A small sound classifier, trained from scratch.
Training: soap at rate 0.0027, 2700 steps, batches of 64, held-out accuracy 99%.
Rows from block 4, named by matrix and row number. Each number is 128 + 24 x the weight over its row's rms, rounded and kept within 0 to 255. All counts start at 0. After the name is the row's rms in percent of the matrix's.
# weight_hh_l0: GRU recurrent weights (gates r, z, n stacked) (model.rnn.1.rnn.weight_hh_l0, 576x192), inputs 0-191
weight_hh_l0.456 106 [133 159 147 120 105 102 111 112  82 147 123 141 143 158 157 108 113 120 135 171 114 177 117 134 202 157 136 113 138 149  96 134  75 128  94 128  90 107 124 142 130 124 155 131 161 170  88 136 147 113 131 163 143 147 141 129 152 101 167 138 131 110 139 138 124 145 144  72 118 119 127 108  52 136 128 127 156 141 122 146 129 174 161 130 117  90 148 121  97 137  77  89 126 131  63 132 114 136 130 107 110 135 118 161 139 153 145 162 141  87 138 125  77 160 116 142 117 122 142 127  97 145 117  87 112 131 149 122 146 119 166 193 152 136 150 123 138  91 128 145 135 162 123 164 131 110 123 144 117 158 168 115 130 161 138 113 111 161 143 136 121 129 118  90 123 120  94 119 148 140 118 132 129 177 104  92 112 122 122 111 116 130 135 137 134 120 159 166 110 121 150 160]
weight_hh_l0.457 097 [136 140 122 126 169 119 113 124 142 127 168 144 147 102 155 116 137 135 125 151 130 126 128 151  88 101 127 106 180 146 150 165 114 133 126 125 136 159 161 112 131 150 102 117 140 130 125 164 118  99 171  72 133 147 176 107 165 116 147 185 119 137 134 132 169 114 157 134 145 118 114 108 125  57 121 130 105 135 159 163 117 173 133 158 116 128 148 116 143 135 108 155 127 117 170 121  85 125 123 135 139 143 106 132 128 119 122 129 133 111 147 163  99 121 138 134 108 151 112 123 112 112 110  96  95 140 172  89 128 114 104 159 125  93 133 142 116 104 113  94 184 119 181 141 118  54 115  91 162 131 132  70  95 121  51 160 123 193 111 135 135 115 139 135 140 146 109 154 136 133 155 131 130 146 124  95 131 121 146 141 136 150 118 110  94 121 123 129 118 144 117 135]
weight_hh_l0.458 082 [114 102 149 160 125  92 110 102 108 155 131 128 146 133 147 140 149 175 100 151  99 141  97  87 122  94 120 120 137 140  96  97 171  91 115  97 111  87 119 104 128 174 148 189 134 124 129 144 115 147 149 108  92 103 163 137 127  87 148 145 147 106  97 137 106 149 109 146 101 121 103 154 157 117  17 115 168  95 116 149 107 108  96 106 103 143 110 131 125 110 138  96 142 142 110 116 154 143 121 168 150 136 155 147 121 107 133 153 131 162 107 145 144 117 140 126 164 135 154  98 137 128 164 108 141 103 139 121 138 117 125 116 189 105 156 111 105 106 164 146 152 148  87 153 115 113 105 109 116 124 146 138 162  74 139 111 160 124 124 171 125 135 175 128 155 114 123 119 102 129 140 126 107 100 170 123 139 124 149 108 134 113 120 135 100 126 128 125 151 125 123 130]
weight_hh_l0.459 082 [159 144 129 121  83 103 174  85 129 137 116 182  83 144  90 145 117 146 113 153 131  92 124 161 127 129 138 135 146 104 129 138 150 142 116 116 114 124 104 159 153 112 108 147 106 121 124 159 110 151 121 153  86 110 135 129 156 139 182 127 145 133 115 114 128 157 131 114 194 113 125 119 101 109 121  46 101 125 126 130 170 140 120 126 161 147 139  94  86 162 179 113 129 138 154 121 116 122 139  91 132 107 134 104 172 110 153 107  84  96 162 128 146 136 114 143  68 162 126 121 141 145 113 140  93  87 172 128 129 136 114 146 101 140 146 156 137 126 144 172 144 136 139  86 146 143 135 171 120 142 154 150 144 119 157 162 151 138 103 134 121 120  98 102 118 134 132 116 107 163 137 118 148 108 131  99 172 121 184  94 130 107  92 127 128 143 130 101 120 136 117 149]
weight_hh_l0.460 087 [113 111  97 129 129 128 135 119 146 113  98 115 142 132 102 124 134 130  91 127 159  91 106 111 144 133  98 120 111 110 144 134  86 170  85 111 140 132 182 135 166 123 123 115  94 108 142 128 122 104 139  87 157 128  95 196 122 114 136 136 159 127 132 130  90 135 146 164 174 137 149 115 129 133 126  84  81 125 161 121 137 156 157 148 156 160 145 102 135 120  92 133 149 137 107 112 149 169 126 116 129 161  77 144 130 159 163 143 145 149 113 113 136  87  81 112 120 152 109 115 103  86 131 132 124  91 128 141 110 142 135 144 166 104 158  70 153 130 116 161  41 159 142 140 110 155  71 124 126 142  82 107 118 106 132 107 156 129 129 110 133 141 143 124 130 158 132 108  96 112 138  98 122 141 147 123  76 133 144 121 122 106 105 167 155 113 123 144 105 139 127 113]
weight_hh_l0.461 107 [125 133 114 130  91  92 102 114 137  83 131 138 131  86 100 137 143 107 104 125 111 159  81 145 117 115 109 149 128  49 148 133 124 104 144 114 182  55 110 106 158 137 126 141 158 119 117 109 141 145 109 175 159 143 148 122 110 144 143 114 138 102 118 137 131 122 111 124 130 142 127 156 121 117 152 166 140  67  80 159 106 136 165 121  87 127  89 129 120 132 121 139 119 121 114 180 181 103 130 141 153 124 160 143 120 160 104 151 108 139 128 145 122 153 146 155 126 132 105 138 166 133  99 151 138  95  98 113  90 128 146 140 116  72 128 172 140 148 136 159 159 158 130 156  99 111 108 127 128 111 138 149 110 159 105 138 157  87 114 137 138 131 166 158 114 141 125 138 148 158 133 119 170 137 154 134 122 130 151 118 112 139 158 158 123 147 109 118 142  78 115  73]
weight_hh_l0.462 090 [107 125 170 125 138 135 107 169 119 126 114  80  98 137  99 132 126 110 116 159  93 158 127 144  97 103 108 135 120 148 173 143 117 139 120 130 117 148 146 188 170 140 126 104 128 137 120 145  92 121 129 140  88 123 132 132 120 142 114  90  88 119 137 130 138 107 142 102 147 104 149 136  94  95 162 154 103 107  63 161 158 129 145 142 186 148  89 119  93 172 132 121 119 184 161  96 137  96  94 152 145 154 121 119 119 114 132  99 112 126 153 102 171 124 149 124 152 135 182 129 134 168 122  92 116 140 132 107 126 102 110 155 115 114 189 158 128 149 178  99 146 140 115 128 128 122 170 158 156 132  72 163 152 109 120 139 109 139 115 145  99 119 116 137 138 141 131 118 116 106 148 141 160 107 114  99  98 147 119 133 128 101 145 156 101 112 143  80 149 123 126 110]
weight_hh_l0.463 098 [121 142 111 145 117 157 141 104 140 124 141 139 159 136 145  78  95 146 135 137 115 101 130 133 136  88 159 132 141 104 123 130  81 131 142 103 143 147 137 117 136 161 133 128 123 126 150 162 118 104 119 141 141 119 179 162 136  82 123 147 131 182 149 149 151 130 136 150 104 196 108 131 136 105 121 103 119 146 128  61 104 185 143 138 133 108 170  96 128  99 128 166 156 112 104 186 119 149 122 136 115 104 116 109 143 134 155 121 135 160 152 135 151 158  82 126 141 154 117 130 130 176 116  78 170 129 110 133 144 135  71 149 146 135 121 123 102 170 129 109 124 116  82  96 147 116 120  95 115 140 138 118 113 164 148 132 117 163 117 140 106 124 118  94 119 162 163  91 174 129 124  97 112 106 114 105 145  87 120 156 125  97  80 148 133 122 122 139 135 168  92 124]
weight_hh_l0.464 123 [134 145 110 192  89 126 150 103  98 145 134 143 137 102 142 149 102 166 107 160 111 144  90 145  96 154 124 117 149 126 120 124  73 142 126 139 147 129 103 143  96 170 149 125  89 173 124  92 125 161 133 113 133 118 116 107 134 147  80 112 160 145  97 127 108 148  97 123 156 122 147 156  78 141 120 135 115 179 107 104  40  90 143 131 130 150 121 155 125 117 127 180 114 132  90 108 148 113 130 118 127 147 107 136 113 103 123 125 122 146 124 125  99 117 121 110  75  83  98 103 128 118 110 108 134 135 144 144 107 109 124 154 125 153 149 132 138  73 130 158 109 124 155 141 155 132 139 166 117 113 160 136 135 118 135 107 147  71 136 144 135 109 124 136 105 114 166 182 106 104 159 136 156  95  91 122 119 135 118 103  90 116  78 119  89 127 124 131 117 134 147 126]
weight_hh_l0.465 095 [147 105 110 123 111 141 131  98 135 107 124 131 111 120 153 126 101 189  85 102 138 120 162 149 101  95 110 130 127 131 155 148 106 111 144 121 146 146 111 143 153 102 127  89 144 170 124 154 112 152 139 134 150 148  90  88 136 122 115 154 118  98 138 101  88 130 132 175 122 133 129 108  99 169 146  61 117 161 126 106 117  85 149 157 118 127 137 129  81 102 116 140 141  81 159 128  88  83 113  99 123 139 126 101 150 135 173 114 142 163 136 154 133  85 176 142 115 123  90 129 101 143  98 124 124 140 134 134 101 103 124 112 129 106  98 134  75 136 145 122 153 139 132  98 121 103  88 139 124 143 128 129 142 155 138 136 132 127 120 159  86 148  84 122 168 135 114  85  96  75 148 114 117 136 185 149  96 162 157 116 129 110  90 111 139 135 108 108 134 121  88 150]
weight_hh_l0.466 090 [115 138 137 113 122 139 122  99 138  86 136  97 121 136 122 160 147 152 103 136 152 136 127  87  97 136 110 125  82 155 101  83 153 139 161 157 115 140 159 119 143 159 135 127  84 135 113 143 107 115 117 134 109 142 117 138 140 138 147 132  90  82 128 142 132  89 131 104 106 137 157 146 129 132 145 116 151 126 103 101 113 165  30 154 132  91 160  98 102 138 117 152 106 152  69 131 131  98 141 129 116 140 108 175 117 123 117 119 129 157 111 112 147 117 101 130 171 155 121 124 127  73 140 129 111 146 122 131 137 106 100 103 124 101 112 153 156 124 128 139 172 149 120  66 163 144 109 169 151 140 150 182 157 149 114 143 107 149 132 118 129 122 131 113 110 119 160  64 155 142  93 138 122 148 106 112 125 111 171 144 163 127 130 131 165 141 127  86 107 109 127 169]
weight_hh_l0.467 127 [152  96 152 129 130 154 115 159  91 102  92 108 172 146 129 160 103 111 136 138 111 171 121 105  74 165 119 138 124 121 168 142 155 109  87  81 104  83 160 102 101 129 148 102 130 141 173 128 162 131 128 114 120 135 139 145 136 185 162 116 117 113 121 140 120 170 127  99 132 127  94 137 131 109 135 121 112  87 114 123 122 167 124  49 154 140 126 102 108 134 123 114 121 119 187 132 110 116 154 115 152 124 106 104 114  85 107 108  98 128 168 139 143 108 127 158 151  65 131 134 182 115 125 166 165  85 111 106 115 108 100  81 157 105 128 132 124 145 133 124 100 137 139 141 109 134 117 143 145 106 125 139 132 125 153 119 103  85 145 144 133 117 148 139 117 149 143 126 117 154  81 116 117  99 123 162 125 142  95  60 124 138 145 126 124 130 133 128 149 119 152 132]
weight_hh_l0.468 079 [130 135 139 144 128  89 124 119  89 133 169 132 135 104 174  89 152 113 133 145 107 172 173 149 138 102 136 108 133 108 145 109 153  96 162 117  95 127 125 123 114 101 159 131 120 146 152 162 190 139 119  94 100 114 136 105  82 148 120 111  87  99 108 132  97 132 129 132 110 115 141 121 115 129  96 138  87 109 115  86 101 114 136 110  74 166 155 120 116 123 155 110 138 140 113 104 101 161 110  75 125 137 129 130 151 119 169 142 112 163 128 144 141 134 115  92  94 142 123 121  81 156  89 115 152 111 100 154 129 120 152  89  86  64 111 138 141  94 160 140 106 132 127 114 130 148 135 127 134 137 107 112 131 164 132 134 128 167 141 106 124 113 177 123 145 118  95 114 147 169 102 111 101 161 137 130 151 132 153 140 128 169 106 133  72 154  72 130 119 116 116 154]
weight_hh_l0.469 089 [161 128 117 124 146 100 142 126  96 169 100 142 118 115 173  99 128 105  93 144 120 119 108  95 153  71 112 122 105 138 138 110  99  92 115  75 172  85 135 107 124 150 106 133 129 132 126 104 128 137 114  84 120 106 158 131  92 140 154 131 138 119 149 108 116 143 101 133 138  88 121 168 118 120 136 123 104 167  97 135 139 125 124 103 150   0 141 124 122 144 138 139 130 110 121 137 141 160 145 116 160 133 162 139 163 138 120 110 127 150 143 138 112  79 115  85 140 113 146 123 126 121 138 115 151 116 140 134 147 153 147 117 155 129 158 102 148  99 148 140 125  71 137 133 142  87 140 127 177 154 124 148 102 140 104 107 136 103 131  93 132 142 138 144  99 139 138 118 128 149  97 129 143 159 155 140 129 182  77 132 127 143 127 130 113 105 161 183 140 128 140 113]
weight_hh_l0.470 095 [ 82 146 111 124 156 120 140 109 110 102 115  78  93 101  81 100 140 129 113 124 159  98 113 117 137 142  84  89 108 103 161  98 160 125 156 143 106 135 127  89 151 148  90 146 133 180 144 143 149 155 123 145 139 147 136 133 106  91 144 127 161 138 114 134 122 118 100 150 114 126 111 189 136 126 154 109 177 159 105 102 128 113 157 132 141 123  15 151 135 104 118 165 131 160 119 154 119 143 121 144 141 143 120 126 115 116 104 133 145 131 130 151 126 126 107 136 104 127 129 148 150 143 152 143 116 113 147 101 151  91  91 139 141 141 133 153 167 127 147 179 154 106 128 135  98 127 118 149 118 145  97 134 106 159 126  59 146 104 146 127 124 110 134 133 110 106 133 168 120 156 103 124 118  63 138 121  97 166 117 121 124 157 155 123 112  81 145 128 113 131 126 128]
weight_hh_l0.471 102 [103 121  79  91  95 116 138  89 119 139 130 130 105  90 108 109 128 138 117 142 133 110 114 152 172 130 136 155 143 135 125 144 144 128 157 137 110  75 136 131 128 137 124 171 128 113 115 133 117 126 152 125 101 130 139 137 127 124 130 131 100 119 117 161  77 115 135 115 144 139 145 142 139  90 132 151  99 145 181 105 128 101 132 140 164 136 164  46  89 134 140 135 105 136 136 136 161 162 142 101  63 116 145 106  91 106 109 114 141  80 151 150  96 180 123  97 115  94  84 159 155 146 130 115 101 156 182 137 171 126  87 124 104 105 155 164 109 149 178  93  84 123 127 112 145 127 141 127 159 123 122  87 112 137 117 120 123 139  98 114 135 140 114 104 142  90 135 146 142 127 134 135 114 170 122 136  78 123 159 135 135 147 151 115 105 156  87 144 119 135 109 155]
weight_hh_l0.472 114 [142 133 150 152  95 139 126  92 154 115 157 130 106 120 183 156 154 124 114  99 131 104 155 114 173 142 149  79 130  89  87 133 120 129 184 150 136 178 103 135 114 140 113 116  86 151 139 151 107 119 134 123 151 106 124 129 111  98  80 139 119 154 157 109 151  96 135 129 162 108 119 146 107 100 126  94 128 125 106 127 126 111 139 108 136 121 111 131  69 133 139 113 118 130 123 139 145  92 138 105  81 150 148 130 113 124  94  81 145 149 142 174 117 150 112  99 112 164 151 160 115 146 118 114  88 112 132 163  90 124 113 146  95 149 154 160 144 128 135 128 109 136  99 139 183 129 117 133  95 129 116  84 108 129 159 127 144 151 145 163 127 122 186 131 109 102 137 140 179 139 146 173 132 167 112 114 121 122 160 105  99 126 159 135 136 153  98 100 110  99 145  74]
weight_hh_l0.473 089 [116 148 161 128 153 115 112 138 103 155  93 146 136 101  79  94 118 102 153 193  93 103 133 157 121 122 125 137 117 107 174 141 182  75 116 140 138 135 160 105 164  97 127 130 107  60 116 165 123 147 118 123 135 187 130  95 115 163 109 123 172 102 127 145 133 141 123 110 106 125 131 100  95 135 141  87 116 100 112 175 128 166 147 171 137 110 133 162 122  77 127 132 142 153 160 116 138 158 123 104 124 140 120 146 140 119 102  91 136 120 124 183 110  99 126 126 109  90 141 124 136 130 124 143 133 134 113 161 155 115 157 159 129 109 136 147 138  85 121 142 108 139 124 154  95 127 159 119 141 108 142 127 107  82 127 131 109  67 127 105 162 134  94 145 159  95 100 123 119 119 136 142 133 145 112 104  98 125 152 103 144 105 123 157 123 122 166 181 146 124 115 136]
weight_hh_l0.474 105 [103 125  75 133 126 133 152 143 134 119 134 116 115  88 160 159 185 137 119 173 114 103 118 125  90  90 121 139 112 105 162  80 131 126 137 111 144 143 107 178 125 125 110  85  97 102 123 165 114 130 119 140 117 110 152 104 132 115 127 146 139 124 102  94 169 158 164 167 159 141 143 121 110  81 129 151 122  82 116 141 149  83 158 121 121 153 107  97 172 146  49 141 127 168 143 111 160 103 144 132 125 128 133 145 141 118 107 128 154 128 133 147 146 125 109 103 103 142  75 172 135 142 105 137 133 159 111 101 109 157 102 137 111 130 111  99 133 138 144 141 133 141 164 131 124 136 142 171 100 136 114  96 135 164 155 114 132 174 117 134 122 151 127 158 127 141 149 122 162 131 161 134 122 176 134 121 125 182 106 108 157 151 153 133 104 133 170 101 134 180 127 141]
weight_hh_l0.475 080 [137 203  63 168  99 169 114 153 142 124 114 129 146 126  89 102 113  91 146 180 120 126 141 120 156 161 149 134 152 149 114 158  93 160 163 121 140 114  98 121 133 145 111 115 158 132 144 128 181 125 103 171 137 122 121 120 143 146 139 143 140 139 113 114 147  72 140 173 137 126  89  94  99 138 159 145 115 168 123 180 126 151 118 149 124 115 149 118 138 156 130 112 135 148 128 144 134  97 145 157 116 114 120 112 103  98  86  81  96 137 159 124 127  62 143 148 156 156  76 131 128 158 121 185 144 121 116 104 142 130 132 112 140 157 100 132 145 139 113 106 118 154 123 127 149 117 115  85 159 106  98 145 106 135 108 163 163 169 104 130 138  93 163 104 133  94 139 150 143 118 130 120 141 172 137 134 148 134 158 119 140 108 123 119  97 135 118 127 115 132 136 117]
weight_hh_l0.476 076 [130 120 117 121 103 152 122 109 164 147  97 182  89 156  88 150 115 102  92 128 101 103 166 126 148  94 156 131 119 136 176 164 134  60 106 114 156 114 156  77 118  83 101 128 117 122 119  95  74 143 103 129 126 123 122 114 138 156 117 127 114 157  70 170 130 129 112 155 168  91 139 122 100 131  95 176 104 135  79 106 143  94 110  94 150 115 114 101 122 126 148 120  69  92 139 142 114 135 136 136 138 165 119  82 133 120  95 112 183 131 164 145 101 164 128 106 139 103 119 117 128 141 127  99 122 140 125 129 110 137 148 149 136 107 111 175 103 128 150 169 149 156 143 152 123 117 144 129 114  91 123 132 132 155 179 134 107 133 145 139 128 153 110 123 111 104 158 132  93 132 159 112 133 126 112 127 136 139 150 141 135 129 112 139 102 130 123 143 174 118 156 114]
weight_hh_l0.477 088 [124 144  86  91 125 127 153 125 111 149 147 127 115  96 128 120 119 159  94 107 155 114 150 124 117 168 139 118 100 143 146 128 120 103 171 112 119 130 179 116 145 104 151 109 113 117 162 110 149 109 123 140 190  93 102 153 135 150 124 125 173 102 176 124 131 145 137 162 157 150 111 130 109 126 132 139 109 155 129 109 102 148 138 108 127 145 116 130 122 125 141 166  83  43 156 115 107  83 157  94  88  91 139 151 159 129 190 143 134 149 115 120 142 158 121 114 124 132 129 138 139 122 200 133 129 134 162 144 127 104 132 129 146  97 143 100 149 150 144 106 137 134 118 153 129 139 153 113 140 126 144 204 156  55 167  96 100 129 125 148 128 120  95 144 103 114 130 118 149 123 110 155 143 153 126 128 118 171 127 131 156 168 125 103 144 133 131 149 112 149 113 120]
weight_hh_l0.478 122 [135 130 152 167 160 147 156 167 111 162 128 124 116 132 158 140 121 143 167 104 160 141 110 145 145 129 129 112 128 110 130 128 131 127 118 159 136 128 134  99 133 150 152 143 149 145 126 107 147 138  90 132 142 130 168 104 122 121 146 126 123  89 139 128 124  81 152 120 132 145 125 164 160 162 134 131 156 104 136 168 115 157 169 115 118 145 162 113 157 120 142 134 111 141  33 126 146  89 124 144 135 116 158 157 156  98 135 111 128 101 122 140 147 105 103 139 129 116 141 146 168 155 137  89 146 101 115 111 110 139 141  97 136 125 119 114  90 173  84  88 112 161 125 155  95  82 100  96 143 136  88 106 111 139 157  97 137 183 116 158 165 120 162 123 136 159 115  74  94 114 109 130 104 139 156 161 124 140 129  93 123 149 163 114 123 130  64 135 168  91 137 134]
weight_hh_l0.479 103 [139 163  76  96 103 132 127  96 126 141  81 129 125 108 112 144 153 132 122 146 142 118 187 149  85 138 141 143 147 134 169 139  82 153 134 112 115 164  90 128 139 168 107 129 138 145 132 162 119 141  97 117 123 122 144  77 179 106 101 116 114 183 132 117 137 124 146 134 105 142 140 132 131 135 143 157 143 159 104 158 122 144 114 117 123 135 131 104 143 145 133 132 133 153 132  79 115 123 111 128 120 115  99 113 117 120 189 144 131 101  93 143 150 112 134 136 127 157 125 118 117 117 125 136 130 129 107 160 150 116 122 135 175  99 124  95 140 125 165  72 151 182 101 100 161 117 168 118  68 134 111 108  82 119 180 125 161 152 151 141 111 118 124 131 133 128 125 176 131 146 134 112  90 158 125 118 140 142 116  74 105 158 153  91 136 102 105 156  93 175 108 143]
weight_hh_l0.480 109 [121 132  84 142 165 137 152 114 111 110 127 111 161 120  91 116 167 182 124 152 156 147 130 120 159 127 139 133 123 101 105 153 147  99 126 124  77 125 113 164 109 154 139 131  95  91 115 124 164 114 161 135 140 157 114 125  97 141 141  91 128 111 109 127 145 113 108 112 160 136 137 110 152 113 126 155 104  88  82 166 113 114 126 176 124 125 108 127 113 132  95 145 154 138 139 115  71 129 164  78 104 109 144 131 113 120 111 151 133 156 144 132 114  80 126 124 104 103 111 163 152 156 130 143 172 100 128 168 147 125 164 145 152 168 119 131 102 144 134 140 117 192 140 108 109 169 124 143 149 183 132 152 121 108  90 117  88 105 114 127 129 151  94 124 142 126  83 141 138 160 102 139 144  97 128 115  86 141 129 116 128 126  67 123 180 114 158 145 124 107 131 100]
weight_hh_l0.481 103 [112 128 119  86 137 132 138 127 162 109  98 151 139 150  94 128 110 118 125 103 123 100 139 145  87  96 123 160 108 144 161 136 152 129  88 125 105 138 113 115 182 124 129 170 143 144 143 132 101 119 155 119 133 125 118 142 146 111 130  82 140 144  97 124 155 116 151 116 133 156 130 148 133 103 127 146 139 117 136 113 116 130 151 207 141 109 128  94  93 144  93 163 136 124 214 136 143  73  84 168 156 129  92  98 163 111 143 129 106 137 145 104  96 112 113 105 138  89 118 112 101 125 102 125 166 119 108 105 125 143 107 160 154 137 134 121 134 156 146 103 137 101  92  67 104 157 139 102 113  76 151 119 103 128 118 167 113 115 125 118 115 113 101 125 122 127 104 123 162 119 111 112 125 162  90 131 122 131 115 119  96 124 137 121 143 124 153 143 145 152  41 142]
weight_hh_l0.482 110 [129 103  98 129 133 160 111 145 113 126 147 154 108 125  93 137 153  95 101 103 158 142 124 133 183 108 184  86 147 122 124 151 125 113 133 134  88 119 110 129 113 125 145 120 125 119 151 128 101  99 146 126 153 124 173 146 131 162 133 121 143 188 149 154 135 118 140 147 109 168 141  98 129 117 153 146 110 141 145  91 116  70 140 123 150 135 127 147 104 147 139 108 158 159  88 113 142  94  48 106 143 153  88 139 112 143 132 130 154  95 138 121 132 127 103 128 122  93 126 152 169 127 159 110 118 119 170 146 137 124 170 152 207  87 119 138 137 142 162 146 100 147 135 137 110  89 134 126 122 173 127 130 114 120 129  69 111 159 136 130 139 121  84 106  91 110 114 122  97 123 143 134  96  93 114 113 110 123 126  82 106 147 115 158 152 119 146 130 160 101 157 138]
weight_hh_l0.483 089 [ 82 172 155 139 106 134 123 120 156 137 141  99 143 149 165 113 138 130 141 105 141 119 140 187 144 113  92 153 152 117 157 146 115 191 154 111 106 135  98 136 156 130 111 109 149 156 143 116 165 129 104 130 137 159 140 142 119 166 117 153 140 131 135  99 147 111 124 140  98 143 157 104 116 139 116 122 121 160 152 151 145 146 126 115 140 109 127 139 137 132 143 142  89 148 160 118 103 113 135  55  84 157 110 163 111 105 147 133 155 107  84 162 170  98 111 143 127 127 135 127 144 154 180 127 128 170 129 134 130 118 103  99 117 113 161  85 115 129  97  73 102 156 160 137 121 137 140  75 130 162 104 104  95 139 103 155 101 158 135 142 103 115 104 119 114 112 150 132 116 126 123 133 158 150 152 146  99  87 141 102 118 139  89 111 107 152 152 130 180  69 125 150]
weight_hh_l0.484 094 [131 133 122 120  85 115 119 187  95  69  93  98 145 123 126  93  87 108 136 148 143 117  73 114 141 148 150 154 106 156 144 137 158 128 113 152 119 128 147 117 137 137 110 130 142 161 138 143 106 139 139 100 115 113 118 144 102 150 144 129 138 136  85 138 120 113 171 133 136  96 139 145 139 111 150 154 112 108  99  63 145 138 172  92 154 115 132 112  96 122 128 111 102 129 108 152 101 137 146 153  68 129 151 169 103 161 140 123 145 120  72 116 106 145 114 120 180  85 119 139 134 112 162 145 150 157 163 159 131 128 143 162 133 151 154 121  93 163 168 154  84  86 149 135 128 115 115 140 130 100 197 144 111 153 128 110 111  92 138 126 115 140 119 124  95  83 119 145 152 110 123 125 110 129  98 110 167 118  88 141 118 121 101 123 144 142 114  88 135 109 116 135]
weight_hh_l0.485 097 [133 139 144 129 104  95 156 141 137  94 152 100 139 135 160 126 119 166 106 113 146 128 147 142 118 135 162 109 117 113 137  90 114 171  94 116 154  89 143  93 117 129 140 121 131 122 145  93  67 109 148 115 129 140  79 144  93 111 133 111 174 146  97 144 109 127 116 132  84 138 140 167 114 122 162 159 126  92 118 138 154 122 127 132 150 150 125 145 151 113 139 133 116  87 144 152 147 112 179 154 130  18  93  95 143 114 104 142 112 135  98 111 180 160 160 131 131 143 127 149 108 171 133 135 137 126 159 101 156 153 136 145 164 124 111  93 127 127  96 112 146 187 129 132  96 114 133 109 134 111 133 139 116 131 138 131 119 137 133 104 146 128 100 138 139 143 140 166 122 149 149  96 147 123 100 144 134  89  62 111 133 131 154 187 125 143 146 120 114 126 132 109]
weight_hh_l0.486 101 [185 125 144 150 122 111 109 155 136 128 147 150 124 120 133 142 163 141 138 163 103 156 143 167 137 140 135 144 127  97  86 154 143 100 115 113 125  97 124 106 139 109 125 124 142 105 156 106 163 142 181 123 138 148 129 160 163 124 132 140 105 154 120 156 136 115 130 117 150 122 161 141  92 127 122 109 120 127  81 137 118 108 112 130 127 111 122 139  67 143  82 126 169 127 148 148 146 120 165 106 174 110  78 106 140 159 111 168 114 134 180 119  74 125  90  90 146 152 117 152 162 129 139 107 100  82 146 114 152 146 146 105  98 165 128 137 152 184 150 150  99  99 160 130 161 132 138 134 117 103 109 116 101 151 135 149 114 111 109 132 139 144 106 142 148 105 133 113 109 113 138 169 132 161 130 135 123 174 116 109 157 130 130  39 168 134 110 110 138 123 139 163]
weight_hh_l0.487 095 [119 159 186 137 130 105  92 116 129 152 112 128 121  95 114 118 178 105 131 149 143 156 127 105 174 160 138 145 122 132 107 119 163  89  80 149 132 135 134  97 121 107 108 117 153 116 148 107  74 105 133  87 100 133 130 148 115 130  87 137 125 129 152  83 118 154 125 127 148 120 101 147 128 100 148 120 147  72 160 120  95 128 118 108 156 102 122 113 129 135 118 101 122 117  84 130 176 144 149  95 134  95 140  56 147 165 130 119 144 141 121 162 134 132 154 171 102 120 148 138 131 133 153 140 177 147 175 201 114 164 152 182 128 150 157 110 135 126 153 126 135 106 144 146 121 109 144 130 101 139 119  99 134 135 124 158 155 101 123  92 155 122 163 129 136 138 103 124 151 136 125 147 154 101 112  97 103  81 126 134 121 146 126 148 179 129 107 129 124 136 154 106]
weight_hh_l0.488 110 [123 118 105 117 111 196 145 105 114 118 121 172  99 103 136  86 114 155 112 133 148 120 148 174  84 127 123 121 117 144 128 137 144 131  93 141 134 133  66 137  68 121  67 105  94 104 109 125  73 136 145 149 129 152 166 148 134 128  76 166  80 135  72 124 138 145  98  84 169 160 164 140 132 126 125 134 147 125 175 155 153 155 155 114 115 104 117 183 141 118 133 133 131 117 147 107 148 137 139 155 124 134 122 135  83 128 146 106 158 117 114 111 146 128 141 106 124 155 154 164 132 126 139 131 106 111 165 195 153 112 131 134 140 103 109  73 166 131 116 126 146 111  97 117 138 122 149 144 172 132 118 124 140 114  94 111 122 135 123 111 147  97 116 122 121 137 160 184 151 145 129 123  94 142 122 130 136 135 128 120 160 126 110 126 116 106 136 129 152 143 130  91]
weight_hh_l0.489 100 [164  84 121 121 127 101 133 131 146 135  88 107 122 137 111 110 105 114 108 129 125 112 111  91 144 109 118 154 117  99 174 121 153 118 114 101 100 106 140 121  92 117 125 132 168  94 126  93 116 144  68 139 154 119  96 143 131 118 187 140  87  95 130  97 146 147 111 130 111 148 130 108 120 138 124 110 100 124 135 114 113 131 117 145 104 130 131 125 116 115 126 132 116 139 139 147  98 104 133 151 147 124 110 142 112  42 123 132 122  99 188 115 111 111 126  91 155 113 154  96 102 105 155 153 170 103 121  98 112  78 102 126 157 162 139 129 138  70 133 135 112  67 149 126  86 126 126 169 103 101 108 124 116 128 168 136 136 102 100 112 145 127 119 120 155 105 101  77 155 145  89 104 124  73 116 151 124 132  79 154 159 128 112 132 132 112 102 108 151 108  99 127]
weight_hh_l0.490 101 [126 153 132 134 131 140 147 106 131 154 107 122 132 164 133 167 123 125 144 118 186 178 108 149  85 135 120 134  95 163 132 116 180 122 105 152 122 131 123 117 132 136 117 142 148 125 104 145 129 122 116 103 140 113 131 133 150 136 117 116 114 129 135 141 119 113 175 124 111 133 127 110 121 147 117  87 144 106 113 114 151 141  99 140 139 124 150 136 138 122 111 143 145 156 132 120 115 137 121 160 131 128 117 123 121  97  36 134  95 132 137 103 125 170 109 111 103  98  50 119 141 129  86 174 156  92  96 102 140 132 157 157  88  80 152 104 123 149 134 121 120  98 115 178 151 102 166 150  93 115 136 147 129  48  96 146 125  91 105 150 125 113 147  99 114 127 124 162 110 146 119 118 112  87  73 151 122 161 153 151 151 164 105 146 119 146 113 127 126 118 104  82]
weight_hh_l0.491 094 [ 98 124 118 146 128 125 152 146 141 130 119 164 107 143  78 156 141 118 136 124 177 117 139 104 120 113 134 111 104 150 133 108 150 169 118 108 114 107 179  96 107 114 113 147 123 132  96 104  84 146 142 133 175 123 112 110 118 134 115 107 122 145 111 116 134  94  80 116 144 119 142 122 119 133 153 100 141 124 164 110 111 150 186 124 131 129 110 127 130 103 105 167 128 119 129 126 134 137 133 125 109 172 185 137 133 121 122 168 119 152 113 119 110 191 135 144  99 149 160  88 128  97 189  96 146 122 148 112 140 134 142 126 162 161 101 140 168 182 122 125 148 134  98 101 158 129 171 172 145 103 120 137 122 104 152  90 113  98  93 154 147 138 148 153 157 136 107 150 125  78 159 149 160 133 117 138  74 138 133 136 151 116  92  87 117 125 159 107 122 184 100 120]
weight_hh_l0.492 086 [165 170 123 148 137 163 134 137 129 107 123 184 116  87 125  72 145 148 164 166 103 139 130 141 118 126  97 109 130 143 156 153 159 109 166 156 108 114 108 149 113 107 114 140 128 127 124 132 115 111 145  67 134 119 119 117 122 137 114 117 114 151 118 138 147 116 153 118 158 141 153 112  91 125 125  97 111 107 101 118 128 133 157 130 127 105 138 122 122 140 141 141 167 113 150 148 118 133 131 133 121 147 129  78  84 131 151 144  28 135 133 114 135  69  99 120 150 108 135 158 148 114 148 114 107  93 127 141 155 108 152 149 114 140 146  88 142 153 103 107 102 174 184 108 143 126 133 113 134 187 155 129 133 108 135 124 113 183 137 141 101 114 146  95 125 149 166 186 125 123 122 117 125 121 100  80 114 140 105 125 147 116 155 145 127 145 138 151 117 193 120 111]